A small self-supervised image encoder, trained from scratch: norm batchnorm.
Rows from block 9 of a small self-supervised image encoder, named by matrix and row number. Rows with one number belong to one channel. Each number is 50 + 12 x the weight over its row's rms, rounded and kept within 0 to 99. All counts start at 0.
After each channel's rows are labels from the 100 images, of 14976, where the channel reaches its highest value: "top examples" is what is common among them; "colour at peak" is the nearest of a few named colours to the mean colour under the peak. Only what is clearly more common there than usual is listed. The data: small renderings of single solids in any pose. In brackets: how many of the 100, against the usual share in percent.
# convs1: grouped (24 groups) 3x3 conv, stride 2 (model.blocks.9.convs.1.weight, 384x16x3x3), inputs within the group 0-15, a 3x3 kernel for each
# convs2: expand pointwise conv (model.blocks.9.convs.2.weight, 384x384x1x1, transposed), outputs 0-95

convs1.364:49 50 47 47 53 48 57 40 43 37 38 52 46 38 38 41 38 30 63 76 66 76 27 70 60 67 69 53 50 48 51 48 56 74 73 69 41 52 44 56 54 58 56 31 51 52 42 43 46 59 49 42 57 34 48 28 49 39 57 42 49 51 53 30 41 38 48 51 32 41 30 29 53 37 31 43 52 40 40 44 42 56 67 43 49 48 68 55 56 48 73 72 56 59 41 59 55 64 60 59 53 67 56 36 68 62 55 62 39 30 47 27 44 21 29 28 31 70 54 57 60 59 65 50 57 53 47 46 60 64 34 62 54 68 64 45 54 45 45 41 48 56 63 41
convs2.364:53 59 52 52 58 62 56 56 53 26 49 55 40 66 47 42 60 63 51 48 51 39 38 41 44 51 39 62 37 40 55 43 46 47 52 53 75 34 50 34 47 51 56 59 58 44 52 33 41 39 52 44 62 43 73 37 44 48 37 99 58 60 46 43 61 46 50 49 33 38 45 53 40 53 57 42 38 76 26 46 51 44 66 55 43 47 44 38 54 48 33 36 50 48 43 55
top examples: plain (99 vs 59.9); matte (64 vs 32.9); yellow (31 vs 8.2)
colour at peak: brown (59 vs 29.2)

convs1.344:45 60 75 57 33 58 42 38 37 51 63 49 52 62 47 37 54 38 53 46 69 43 48 41 51 33 58 43 51 44 47 46 69 46 46 39 59 47 50 50 45 36 36 50 41 38 50 40 53 40 46 47 46 42 32 47 38 46 48 35 52 22 42 39 45 43 47 44 40 58 50 43 55 43 46 48 46 42 47 52 51 48 47 50 44 42 57 52 42 49 36 56 60 52 49 64 70 77 59 53 46 44 34 40 79 52 25 51 31 75 62 70 38 75 78 84 92 49 53 37 48 56 39 51 52 52 75 62 58 64 44 68 65 71 68 45 56 63 49 55 51 34 29 34
convs2.344:42 34 56 32 43 39 68 55 46 41 45 62 51 35 67 71 62 32 59 62 48 35 34 64 39 56 47 58 37 65 39 53 72 45 75 29 53 52 31 46 28 59 39 62 39 44 57 67 53 48 53 64 53 49 42 36 50 54 33 51 51 51 47 62 54 59 65 49 47 62 47 42 54 47 62 41 54 36 52 41 59 28 39 72 46 41 61 39 70 62 55 32 52 52 53 46
top examples: red (32 vs 8.8)
colour at peak: brown (69 vs 29.2)

convs1.79:23 37 44 27 53 38 54 28 30 54 74 62 58 33 56 53 42 63 55 76 63 68 37 64 45 53 44 41 30 41 48 52 41 45 42 48 50 39 58 61 45 55 51 48 55 63 63 53 49 48 60 56 52 60 65 56 67 36 62 50 67 62 46 70 59 44 32 69 41 43 40 49 65 67 59 60 53 49 59 67 55 58 45 57 62 36 63 51 54 49 43 28 26 31 75 37 48 41 40 54 54 38 62 47 47 39 46 41 57 63 51 63 41 67 47 58 58 60 68 63 56 35 62 52 46 59 47 21 32 18 55 35 47 20 44 45 57 44 40 59 31 50 46 52
convs2.79:66 36 61 54 53 50 44 44 64 48 25 56 37 49 47 57 42 46 52 28 57 22 41 48 53 56 38 22 48 64 43 69 54 30 56 47 57 46 36 43 58 53 43 57 54 26 49 49 44 68 45 56 41 50 29 73 50 66 43 48 57 46 65 51 55 44 48 36 45 62 47 45 66 45 49 48 43 63 45 53 35 62 37 35 62 48 49 57 76 44 29 26 56 71 58 41
top examples: blue (60 vs 8.1)
colour at peak: black (58 vs 14.5)

convs1.66:13 45 77 60 64 29 76 37 35 54 52 41 46 62 46 49 40 58 51 54 28 44 59 57 59 34 55 45 56 47 56 45 48 48 53 42 24 42 58 53 47 43 66 51 50 46 48 43 44 55 58 41 50 48 49 42 59 54 34 49 65 70 31 39 51 67 71 46 53 67 53 35 69 51 38 39 47 59 44 63 55 59 47 47 48 42 45 42 38 62 32 48 72 57 50 46 68 65 39 30 53 63 69 49 36 68 50 43 59 58 35 58 41 60 48 41 55 57 48 37 40 53 34 25 40 63 24 42 76 67 46 31 70 70 28 53 45 66 65 54 49 47 67 47
convs2.66:60 52 60 41 61 72 61 39 44 38 51 32 54 44 64 56 65 39 40 07 76 83 41 62 59 68 51 55 44 51 66 59 45 78 55 60 57 63 62 57 52 51 58 59 67 57 71 49 59 55 71 55 57 58 42 62 46 29 58 56 46 54 57 48 35 47 52 44 60 45 68 54 73 47 32 42 63 27 42 49 63 41 50 80 52 54 60 51 42 53 66 72 52 52 71 59
top examples: orange (47 vs 8.3); red (30 vs 8.8)
colour at peak: brown (67 vs 29.2)

convs1.116:38 46 59 54 50 66 69 59 62 53 44 44 40 43 62 45 68 52 71 50 71 56 35 45 41 38 24 49 38 48 34 63 60 37 69 62 39 35 50 55 60 24 55 37 51 55 45 35 38 61 78 50 50 69 40 40 28 45 41 34 74 54 48 53 55 56 56 50 51 46 45 74 57 49 51 44 50 41 48 49 37 53 37 40 29 55 67 54 69 44 40 48 55 56 43 38 44 47 48 35 56 43 51 59 47 53 57 51 36 50 85 46 66 59 50 75 65 62 69 68 70 42 30 37 29 11 51 58 48 49 50 36 50 40 43 48 41 65 52 39 50 42 51 55
convs2.116:64 48 55 68 50 35 48 50 54 45 49 58 68 54 54 48 61 40 38 62 53 60 37 53 47 53 32 56 55 52 32 52 42 39 42 51 61 36 53 46 44 50 50 44 38 60 49 60 49 38 40 48 55 42 49 50 49 25 56 58 63 58 21 56 62 72 38 64 48 75 71 44 79 54 53 52 61 49 39 48 49 56 60 48 25 65 52 59 51 44 42 65 46 42 69 61
top examples: red (41 vs 8.8)
colour at peak: red (30 vs 0.6)

convs1.248:77 77 66 39 44 51 44 19 46 49 50 47 43 50 32 57 64 43 45 50 46 51 43 54 50 53 46 46 56 66 52 33 54 54 58 36 51 41 42 46 59 48 50 41 49 38 53 53 50 49 51 55 46 57 42 52 39 44 48 49 54 55 37 53 50 34 36 61 47 62 52 49 70 99 83 76 42 73 56 31 59 49 39 39 51 45 46 51 58 65 48 50 37 42 35 39 56 46 58 89 73 82 65 24 57 37 41 30 50 49 42 51 62 49 43 31 44 41 40 45 48 44 46 44 53 57 36 38 39 59 43 51 44 68 49 49 51 51 53 59 49 57 30 58
convs2.248:43 38 39 61 54 58 55 39 55 62 37 52 47 55 79 48 52 56 50 37 49 60 36 34 67 49 48 51 84 41 47 48 60 54 52 62 33 39 63 45 46 48 32 37 68 39 40 47 44 28 56 44 52 65 70 71 68 54 43 46 50 51 39 29 53 45 63 66 50 51 57 67 49 68 56 57 44 56 72 47 66 38 47 60 57 59 52 44 36 39 52 35 52 39 41 61
top examples: orange (30 vs 8.3)
colour at peak: black (35 vs 14.5)

convs1.193:62 63 69 62 50 65 49 53 43 47 40 40 53 77 47 44 44 41 62 59 58 53 34 53 53 54 55 52 66 50 79 40 73 58 82 45 37 54 33 38 68 43 43 45 34 51 61 56 70 52 56 49 62 57 41 43 35 34 40 45 43 30 47 59 42 56 52 35 47 45 30 54 56 52 47 74 38 48 55 60 43 61 70 73 76 43 59 50 40 50 49 44 55 61 36 53 48 42 43 65 54 77 59 32 59 72 46 59 49 35 57 29 41 31 46 29 25 39 30 49 25 56 41 39 29 46 47 52 58 56 65 58 53 55 56 36 40 44 52 30 37 50 47 46
convs2.193:70 63 50 52 42 61 64 52 78 66 54 62 44 69 64 44 40 58 77 51 37 47 65 78 64 64 40 53 42 45 32 44 41 70 51 74 47 27 32 44 45 87 53 28 55 40 49 59 48 63 42 58 33 53 57 41 33 51 66 50 69 66 40 30 37 50 32 64 51 54 53 66 42 46 56 44 50 51 48 38 50 44 63 78 61 57 66 61 55 48 45 68 59 62 65 53
top examples: yellow (27 vs 8.2); orange (26 vs 8.3)
colour at peak: brown (68 vs 29.2)

convs1.319:45 49 48 40 47 49 48 41 44 54 54 49 40 64 44 35 49 62 37 49 28 48 48 30 55 40 23 43 33 49 50 51 15 37 24 38 42 34 51 37 37 37 34 47 32 60 51 61 53 34 62 71 55 63 39 56 50 53 60 61 49 60 59 41 67 46 38 57 39 34 56 64 48 69 47 47 61 81 65 64 54 48 44 52 41 51 51 37 43 44 51 42 48 49 45 51 47 58 50 49 61 44 30 61 36 61 36 53 56 50 45 21 65 63 40 61 66 48 60 71 62 63 74 61 72 65 45 56 55 60 35 58 37 53 31 62 53 55 71 36 83 60 58 60
convs2.319:43 57 46 58 27 50 53 40 54 26 28 50 66 30 62 69 54 63 30 61 21 55 52 43 66 36 64 40 26 48 38 47 39 59 36 55 49 37 58 56 53 57 55 41 55 60 55 52 41 31 34 48 30 39 63 42 43 33 65 55 47 56 47 59 55 50 40 36 49 36 32 48 43 40 50 48 42 63 60 66 53 56 33 42 48 51 63 44 58 53 49 40 60 52 68 49
top examples: blue (56 vs 8.1)
colour at peak: blue (50 vs 1.6)

convs1.347:45 37 38 31 49 47 57 44 45 63 56 57 49 46 65 51 53 37 38 32 38 46 51 31 45 50 61 58 53 37 45 51 39 59 32 50 51 64 58 46 66 56 40 30 35 49 61 61 31 46 43 45 48 40 42 53 41 38 46 60 68 83 53 39 52 37 59 39 41 62 64 72 41 53 41 46 44 36 68 47 60 57 46 65 74 33 78 53 47 42 54 77 58 71 32 93 69 56 60 43 39 40 46 43 33 44 57 54 60 54 63 68 37 79 50 40 50 36 43 48 50 37 30 62 49 56 55 50 55 66 52 58 31 46 42 60 37 48 46 51 29 40 63 52
convs2.347:64 45 34 44 61 55 48 48 41 52 59 39 53 61 34 39 30 37 50 29 47 42 36 50 40 48 23 38 30 52 58 56 46 58 27 45 43 64 44 44 39 52 51 56 42 47 83 32 42 37 54 64 56 41 39 62 31 47 71 59 53 53 42 66 65 55 45 39 56 58 47 58 46 48 44 56 43 25 43 47 61 51 49 53 59 42 45 36 43 48 38 43 57 62 72 37
top examples: orange (40 vs 8.3); red (25 vs 8.8)
colour at peak: brown (65 vs 29.2)

convs1.42:39 39 36 66 53 54 59 65 59 47 59 60 68 47 68 66 61 60 39 30 50 29 40 30 42 35 39 52 47 51 50 53 49 41 61 48 58 45 57 50 45 56 43 59 60 48 26 39 27 45 21 46 44 49 63 61 59 61 55 69 58 67 64 78 84 44 56 30 79 65 60 66 67 58 46 37 20 56 57 49 54 48 43 44 33 51 38 53 47 40 44 51 41 48 45 43 48 46 45 47 55 39 46 48 37 38 18 43 63 49 52 58 50 48 57 53 56 47 44 40 46 44 50 41 31 44 40 59 47 58 31 79 72 58 58 48 59 59 52 59 31 66 46 68
convs2.42:58 58 51 39 51 32 40 36 62 72 48 43 38 51 60 71 53 57 62 35 50 53 51 84 77 55 45 59 62 69 33 30 37 56 51 24 57 39 22 54 62 46 60 42 36 41 46 55 53 48 39 61 45 46 49 72 53 47 56 53 64 61 44 62 66 60 52 42 62 54 31 49 56 38 50 52 55 60 50 47 53 39 35 37 50 47 36 36 37 49 38 54 33 36 47 63
top examples: plain (91 vs 59.9)
colour at peak: brown (60 vs 29.2)

convs1.249:46 76 64 75 00 83 76 92 83 54 43 44 56 52 58 45 41 51 46 46 47 43 49 50 46 48 45 45 65 66 61 38 72 62 67 83 55 69 68 57 32 65 47 39 45 46 36 35 35 41 29 35 49 47 47 38 43 41 58 39 43 29 37 49 43 49 55 44 50 48 67 48 39 49 55 43 50 40 45 53 47 57 46 47 44 53 30 42 46 47 41 42 42 43 54 58 56 54 45 53 65 56 62 35 57 48 63 49 50 54 50 56 40 59 62 64 52 53 38 50 39 54 44 37 50 28 45 47 46 50 57 45 36 44 47 51 53 58 59 49 48 52 45 53
convs2.249:47 59 41 47 53 25 47 62 39 59 44 45 47 67 46 69 34 49 45 28 38 41 16 64 61 60 50 51 53 35 63 39 33 53 48 87 57 48 39 52 62 43 39 35 73 27 58 73 50 60 48 65 54 51 50 64 53 45 70 43 36 54 47 27 54 44 43 37 46 51 59 44 49 65 62 60 36 47 45 71 48 48 49 58 55 43 46 38 55 56 26 47 52 49 61 68
top examples: metallic (61 vs 33.9)
colour at peak: brown (59 vs 29.2)

convs1.355:46 54 48 55 55 46 55 51 62 50 64 64 48 58 51 49 51 62 44 40 23 44 42 33 51 55 49 55 40 51 39 53 38 43 37 43 49 49 41 36 61 46 38 43 43 75 66 59 66 32 71 55 67 84 53 46 38 50 69 39 48 41 35 57 45 51 67 35 76 62 70 70 33 48 45 62 63 60 57 49 57 40 43 48 54 51 45 41 33 50 37 57 58 32 35 40 42 37 23 36 38 34 30 37 40 39 34 36 64 71 57 46 57 77 60 79 54 44 49 39 36 46 39 47 38 46 63 75 62 54 67 51 44 47 44 65 58 61 60 56 67 37 56 46
convs2.355:38 60 63 39 46 51 43 55 34 39 46 67 22 30 46 51 45 82 50 38 67 34 51 63 89 44 35 66 59 59 55 37 37 62 28 29 47 42 51 48 70 65 33 46 45 48 60 37 31 33 55 40 55 45 34 57 51 44 59 59 45 51 35 44 68 44 58 49 56 42 77 44 42 42 49 52 47 64 43 28 35 56 52 44 51 46 43 51 28 59 35 45 54 48 40 58
top examples: metallic (66 vs 33.9); dotted (39 vs 10.1); sphere (26 vs 4.2)
colour at peak: brown (70 vs 29.2)

convs1.145:52 53 25 39 41 20 45 44 57 50 48 41 35 37 34 37 36 35 46 74 60 55 56 65 77 42 50 09 36 52 73 54 75 75 76 69 54 47 54 46 49 39 43 45 32 57 54 47 50 45 67 52 45 36 33 53 54 49 52 58 79 63 75 42 42 43 39 71 46 54 42 35 51 49 41 46 45 40 38 44 59 45 53 42 39 58 55 49 59 66 54 52 53 46 55 47 43 46 32 59 54 60 51 53 58 53 42 38 39 45 43 71 44 85 62 70 58 58 68 37 38 48 37 41 36 57 46 42 47 50 43 56 54 68 64 55 56 54 41 56 46 37 49 53
convs2.145:50 51 39 53 57 57 49 53 46 61 25 52 54 54 54 46 41 51 45 41 44 58 57 47 46 42 83 61 13 44 31 49 47 59 35 44 37 43 41 53 46 73 52 61 59 41 71 33 66 72 47 35 36 56 48 52 21 39 38 50 44 54 59 55 48 45 45 43 68 46 40 52 47 39 54 56 49 50 62 37 58 35 51 51 30 41 55 37 51 57 58 50 34 56 35 32
top examples: sphere (29 vs 4.2)
colour at peak: pink (29 vs 9.1)

convs1.172:50 36 29 44 44 40 57 43 68 63 68 51 52 56 32 33 43 47 43 66 60 74 55 63 39 40 57 47 50 45 43 40 46 52 59 43 39 38 37 42 48 48 57 41 46 74 69 56 73 46 69 31 41 42 41 37 39 41 49 31 47 40 49 30 41 47 50 24 57 68 83 66 47 37 46 43 77 55 57 58 46 44 29 49 39 52 39 52 50 50 55 51 53 49 52 45 51 47 69 60 36 37 48 46 32 51 39 50 55 64 61 59 46 72 63 58 62 48 32 28 37 49 44 49 46 53 73 88 77 68 45 76 44 44 50 43 53 53 46 49 39 57 50 61
convs2.172:59 62 54 48 53 31 54 60 63 56 63 46 86 72 55 34 27 38 50 64 70 49 44 35 53 51 60 52 50 41 63 54 72 48 65 51 25 68 49 49 37 57 42 55 57 58 50 52 57 53 54 42 51 47 38 48 48 51 47 37 44 49 55 46 42 41 67 42 74 43 52 69 45 45 46 47 59 48 38 52 61 45 69 65 41 65 51 59 43 67 56 43 51 58 54 45
top examples: striped (36 vs 10.2)
colour at peak: brown (59 vs 29.2)

convs1.227:62 47 47 46 38 39 48 35 42 46 33 54 32 68 36 33 46 40 59 50 46 48 46 49 55 58 56 61 57 63 61 45 63 60 51 63 35 40 40 26 71 25 37 24 24 45 56 50 55 55 51 44 24 44 58 48 48 69 32 83 67 86 69 60 45 45 47 48 58 61 45 68 58 40 57 40 67 50 45 30 34 53 50 48 54 46 36 49 43 64 61 39 56 47 51 35 28 50 52 56 49 44 65 43 71 58 75 74 58 53 49 45 47 55 46 59 47 51 39 54 64 48 60 55 61 55 49 61 54 50 55 58 48 63 72 33 64 30 36 42 39 44 39 32
convs2.227:65 38 59 38 40 54 41 56 62 60 43 26 30 67 49 48 36 45 62 46 57 41 60 55 59 38 38 59 84 47 69 65 20 53 62 61 63 44 47 45 49 44 70 49 30 94 40 48 24 45 46 38 53 33 62 55 74 41 57 49 59 44 44 49 45 40 43 54 39 58 47 47 50 70 41 42 36 59 44 53 39 53 56 34 61 49 58 39 61 19 81 60 34 51 43 35
top examples: striped (34 vs 10.2); spring (26 vs 4.3)
colour at peak: brown (65 vs 29.2)

convs1.356:37 44 47 49 50 46 45 53 56 39 48 57 60 44 70 67 71 64 63 68 58 56 63 64 46 72 56 51 40 52 32 62 41 42 49 34 56 40 60 58 31 48 63 64 64 52 53 58 57 40 41 42 35 35 54 40 44 39 51 29 36 39 42 37 43 48 59 47 55 55 62 66 45 37 45 46 56 36 44 29 33 67 66 65 73 36 81 53 78 69 42 42 32 48 55 53 48 51 57 51 42 54 61 51 49 56 67 74 36 47 47 44 50 24 46 45 56 59 60 43 65 31 59 54 80 60 52 26 41 27 48 38 40 27 24 41 39 52 45 41 43 56 58 59
convs2.356:60 53 37 35 53 51 49 67 39 55 57 67 66 55 44 42 50 40 51 40 54 36 49 22 45 35 59 56 40 50 66 69 52 56 34 45 60 38 46 40 46 33 49 51 49 73 38 33 56 66 53 37 50 41 39 31 56 47 54 54 27 58 44 73 23 49 47 49 35 51 29 41 58 15 39 54 49 58 58 31 49 36 22 39 55 33 51 43 54 36 37 31 33 53 43 39
top examples: plain (93 vs 59.9); orange (27 vs 8.3)
colour at peak: black (42 vs 14.5)

convs1.72:58 43 56 37 68 54 25 40 28 62 56 55 63 42 69 55 66 59 40 55 52 54 50 51 45 51 56 39 45 40 32 47 53 43 35 42 45 57 60 51 40 64 46 58 47 45 53 47 59 49 50 57 55 57 48 32 46 28 58 40 46 41 45 47 39 49 52 69 14 50 32 44 45 52 50 41 59 36 48 38 50 57 72 68 66 31 64 62 64 64 49 34 48 29 70 52 57 46 45 47 45 44 52 56 47 49 39 37 55 38 49 57 45 60 57 52 56 65 83 51 58 22 93 78 83 79 51 33 50 47 49 39 49 40 45 54 43 46 49 51 38 48 46 41
convs2.72:72 45 50 56 56 43 47 45 53 45 44 58 56 56 37 47 61 39 42 50 49 74 47 57 35 41 63 43 38 54 71 68 60 52 67 51 41 52 25 44 58 55 47 58 53 36 62 72 57 48 39 40 61 56 51 60 48 28 48 40 67 50 56 40 47 41 71 48 42 25 56 43 45 54 42 57 36 53 60 61 51 33 53 45 41 48 42 44 69 47 33 60 49 48 63 49
top examples: blue (61 vs 8.1); checkered (29 vs 10.1)
colour at peak: blue (51 vs 1.6)

convs1.274:55 68 48 48 52 59 41 41 54 63 65 58 61 12 56 57 46 49 49 53 46 56 38 61 66 62 38 46 41 47 55 49 50 44 57 47 44 48 41 53 44 47 55 49 47 47 36 45 43 72 16 45 30 36 48 47 46 44 46 48 58 56 49 50 42 49 51 47 47 49 57 53 59 59 63 68 02 76 61 55 58 50 62 59 56 29 70 63 50 62 48 58 43 43 64 38 51 38 42 59 58 61 61 03 72 53 61 65 56 67 56 56 12 54 53 58 67 41 44 34 47 52 37 35 43 53 38 49 44 48 36 44 54 51 74 45 55 49 49 39 51 62 50 59
convs2.274:56 53 51 43 57 62 32 38 60 42 74 53 62 51 56 57 47 42 38 58 55 53 39 48 44 35 78 79 49 47 51 71 42 53 62 68 38 55 45 62 55 55 42 56 47 47 60 31 39 44 24 35 71 57 52 47 56 66 37 56 36 41 75 50 58 26 99 48 39 51 56 51 53 58 57 47 55 40 68 57 42 61 43 35 34 42 54 39 47 38 54 51 27 43 40 54
top examples: yellow (63 vs 8.2); orange (31 vs 8.3)
colour at peak: brown (65 vs 29.2)

convs1.97:41 80 51 57 41 72 62 52 53 72 74 56 57 46 60 51 58 59 53 59 58 54 60 68 60 43 33 70 29 66 62 43 46 30 48 41 48 29 52 45 43 28 34 47 46 53 51 42 44 27 44 45 46 40 34 34 30 42 49 51 40 50 40 56 50 49 53 37 48 57 52 50 44 22 53 29 51 41 51 56 39 51 49 52 61 53 52 36 60 51 56 51 54 50 53 66 37 55 59 49 49 47 40 38 40 44 63 39 44 35 47 57 45 35 44 47 55 33 53 48 53 43 53 57 50 63 37 52 43 51 44 46 50 41 54 60 89 69 80 28 94 68 78 58
convs2.97:45 49 53 57 36 40 57 56 57 93 40 43 50 39 45 46 33 24 53 65 42 52 51 34 45 41 33 39 85 62 53 52 53 58 51 60 65 33 28 24 35 52 57 57 53 37 57 39 59 59 59 64 60 65 53 55 45 40 82 91 59 46 58 50 56 52 47 58 59 39 40 53 53 47 48 58 63 41 81 24 32 41 47 50 64 63 45 46 28 49 72 57 70 40 37 58
top examples: plain (95 vs 59.9); yellow (31 vs 8.2); orange (25 vs 8.3)
colour at peak: brown (60 vs 29.2)

convs1.101:35 47 51 40 64 35 57 29 55 39 52 37 35 37 41 34 51 49 37 42 34 34 52 22 35 40 39 53 60 35 74 33 87 70 79 68 32 57 29 48 62 50 58 47 41 49 51 48 40 43 42 38 48 51 48 42 60 44 51 41 51 36 56 60 55 59 62 29 73 65 76 74 49 50 64 62 45 51 43 46 38 50 52 51 35 52 52 35 34 52 47 35 52 43 62 51 50 29 43 69 57 55 51 43 49 44 41 41 54 49 49 63 54 72 43 67 43 40 46 58 55 51 60 61 66 46 66 60 66 58 42 72 64 71 57 35 40 46 39 52 63 63 61 57
convs2.101:46 47 40 77 38 32 39 59 54 49 54 46 28 49 51 56 51 54 58 46 98 37 51 55 47 69 46 37 49 26 48 29 33 37 61 40 67 48 41 69 56 44 35 49 54 48 69 48 31 35 41 65 41 50 34 39 62 42 55 48 51 48 63 59 60 50 64 57 35 51 53 52 34 53 43 47 58 38 39 55 29 35 53 53 54 42 51 54 69 67 72 45 66 44 57 46
top examples: plain (96 vs 59.9); finish: glossy (65 vs 33.3); light from: behind the camera (56 vs 25); sphere (44 vs 4.2)
colour at peak: pink (28 vs 9.1); white (25 vs 4.1)

convs1.272:67 50 54 38 46 51 50 58 72 55 34 44 42 59 45 45 51 39 53 50 46 51 50 46 50 50 49 43 48 51 52 48 42 41 43 40 47 48 50 44 59 39 52 49 49 56 65 55 72 00 71 59 78 70 42 49 44 48 47 59 47 49 49 42 47 55 49 48 42 43 42 49 43 49 41 52 68 53 59 39 33 45 56 50 39 49 43 59 26 49 49 70 47 62 09 60 56 66 82 58 35 22 53 76 46 53 62 45 48 45 45 37 69 54 49 37 40 79 68 59 54 41 77 50 50 39 57 50 68 51 56 63 53 37 32 44 49 50 47 57 43 46 29 61
convs2.272:54 39 48 54 53 59 25 47 58 58 36 51 52 53 57 41 50 46 53 47 48 23 59 48 51 42 27 38 39 39 59 59 50 61 48 43 53 58 29 40 66 33 53 49 55 57 53 39 28 25 53 42 53 42 58 62 62 48 43 60 53 54 49 55 34 56 00 51 49 34 47 48 40 54 21 52 31 42 58 63 57 46 51 59 57 45 32 43 52 60 66 47 54 47 56 47
top examples: blue (70 vs 8.1); purple (29 vs 8)
colour at peak: blue (60 vs 1.6)

convs1.56:70 52 55 65 51 57 61 85 88 56 50 53 55 52 53 40 28 50 48 47 59 53 60 51 17 00 21 48 40 51 62 44 42 41 48 54 51 71 62 47 60 57 49 09 37 53 63 46 58 64 61 44 39 56 50 42 46 46 56 44 48 51 42 50 50 33 41 62 50 45 62 59 47 70 76 55 60 42 46 42 51 49 53 56 41 44 60 52 42 36 46 40 43 43 44 46 57 77 61 48 60 47 38 57 64 50 39 34 55 44 47 41 55 53 37 38 31 41 38 51 51 59 54 48 66 54 60 60 61 53 52 45 45 57 54 55 46 50 39 49 45 51 57 45
convs2.56:42 19 46 45 67 27 72 20 54 42 41 38 64 45 53 42 58 71 52 56 43 70 67 36 41 45 43 41 55 43 64 56 51 59 50 47 50 64 71 29 59 35 41 43 54 64 43 36 58 65 33 50 30 59 76 50 42 29 38 54 65 48 49 41 43 53 53 45 57 53 47 37 41 40 48 51 54 38 31 37 68 43 59 44 54 61 58 69 54 36 55 27 39 54 38 43
top examples: plain (92 vs 59.9); yellow (31 vs 8.2)
colour at peak: brown (59 vs 29.2)

convs1.182:57 63 47 44 64 26 38 38 38 44 37 37 39 61 38 40 48 39 74 63 62 65 32 67 49 54 53 49 48 66 76 43 79 78 73 79 47 46 46 49 37 55 42 54 54 54 47 52 51 33 58 72 53 61 48 53 61 54 48 47 53 45 40 64 55 61 47 16 72 56 51 33 41 51 50 25 43 39 45 51 32 37 44 41 45 62 44 50 49 60 45 39 44 63 37 63 66 82 81 31 29 35 39 65 35 42 46 53 53 66 56 51 44 45 46 49 59 49 51 41 42 53 38 46 52 51 44 43 47 43 67 48 37 31 45 52 63 56 52 40 60 53 47 48
convs2.182:64 68 61 41 51 39 63 38 42 65 37 43 48 33 53 56 16 34 42 31 54 36 91 63 33 45 49 43 57 46 50 56 59 45 62 52 46 49 47 43 57 54 40 40 40 50 33 73 31 51 45 48 40 67 70 71 52 51 45 42 57 45 49 78 63 72 43 38 73 44 55 57 46 60 68 41 47 61 72 46 38 39 39 77 46 64 32 39 45 39 63 39 55 33 55 57
top examples: metallic (81 vs 33.9)
colour at peak: black (36 vs 14.5)

convs1.78:64 69 54 62 32 50 58 27 46 50 31 42 50 49 43 57 57 54 37 24 32 52 54 57 62 66 53 58 37 54 46 61 42 46 59 55 75 99 62 52 40 49 35 09 39 37 33 41 55 50 46 50 66 58 43 54 53 50 33 52 43 43 52 45 49 47 46 52 40 48 36 45 47 31 41 45 56 46 64 51 59 36 39 41 47 55 54 69 60 54 66 74 64 52 37 44 59 31 59 56 62 53 52 53 42 46 32 55 60 58 65 43 46 53 56 44 40 69 44 54 71 62 48 33 49 36 52 88 51 56 38 50 45 31 55 47 48 47 52 44 48 51 48 57
convs2.78:35 51 66 51 56 61 53 56 55 60 56 47 55 42 51 47 46 45 51 43 63 53 67 35 61 49 46 57 62 65 42 42 28 32 36 53 56 64 60 52 63 62 32 46 39 40 73 62 57 48 43 69 63 33 55 77 56 37 47 40 31 44 37 31 59 59 69 44 40 61 36 65 55 46 67 64 42 49 58 54 66 48 24 75 46 51 44 38 51 68 49 63 34 33 49 50
top examples: red (33 vs 8.8)
colour at peak: brown (68 vs 29.2)

convs1.210:54 50 51 57 39 64 50 57 53 46 58 56 61 60 59 53 64 55 45 59 42 47 41 41 56 51 47 41 56 66 55 36 53 59 47 59 52 67 57 81 32 65 63 70 72 46 53 46 39 57 44 40 44 35 51 51 50 46 55 39 45 37 37 55 39 42 37 48 48 40 35 33 58 49 52 54 43 52 58 58 64 51 33 41 18 65 27 24 33 34 55 52 57 54 44 52 41 45 58 47 42 67 39 44 26 40 21 24 63 55 63 44 49 31 42 50 62 56 53 45 67 55 61 49 66 56 51 52 61 67 30 74 74 74 86 56 36 55 43 53 48 34 45 38
convs2.210:52 52 63 50 29 45 37 28 56 50 42 46 65 73 51 61 40 42 31 56 41 57 56 66 44 42 47 42 45 51 55 45 31 51 61 66 28 47 34 59 45 61 64 54 48 48 48 56 49 44 47 48 58 52 50 66 68 42 33 58 68 36 48 38 47 18 47 41 38 55 52 58 50 32 35 43 51 51 29 65 60 28 36 52 52 39 40 41 55 39 71 62 47 33 29 69
top examples: orange (26 vs 8.3)
colour at peak: brown (62 vs 29.2)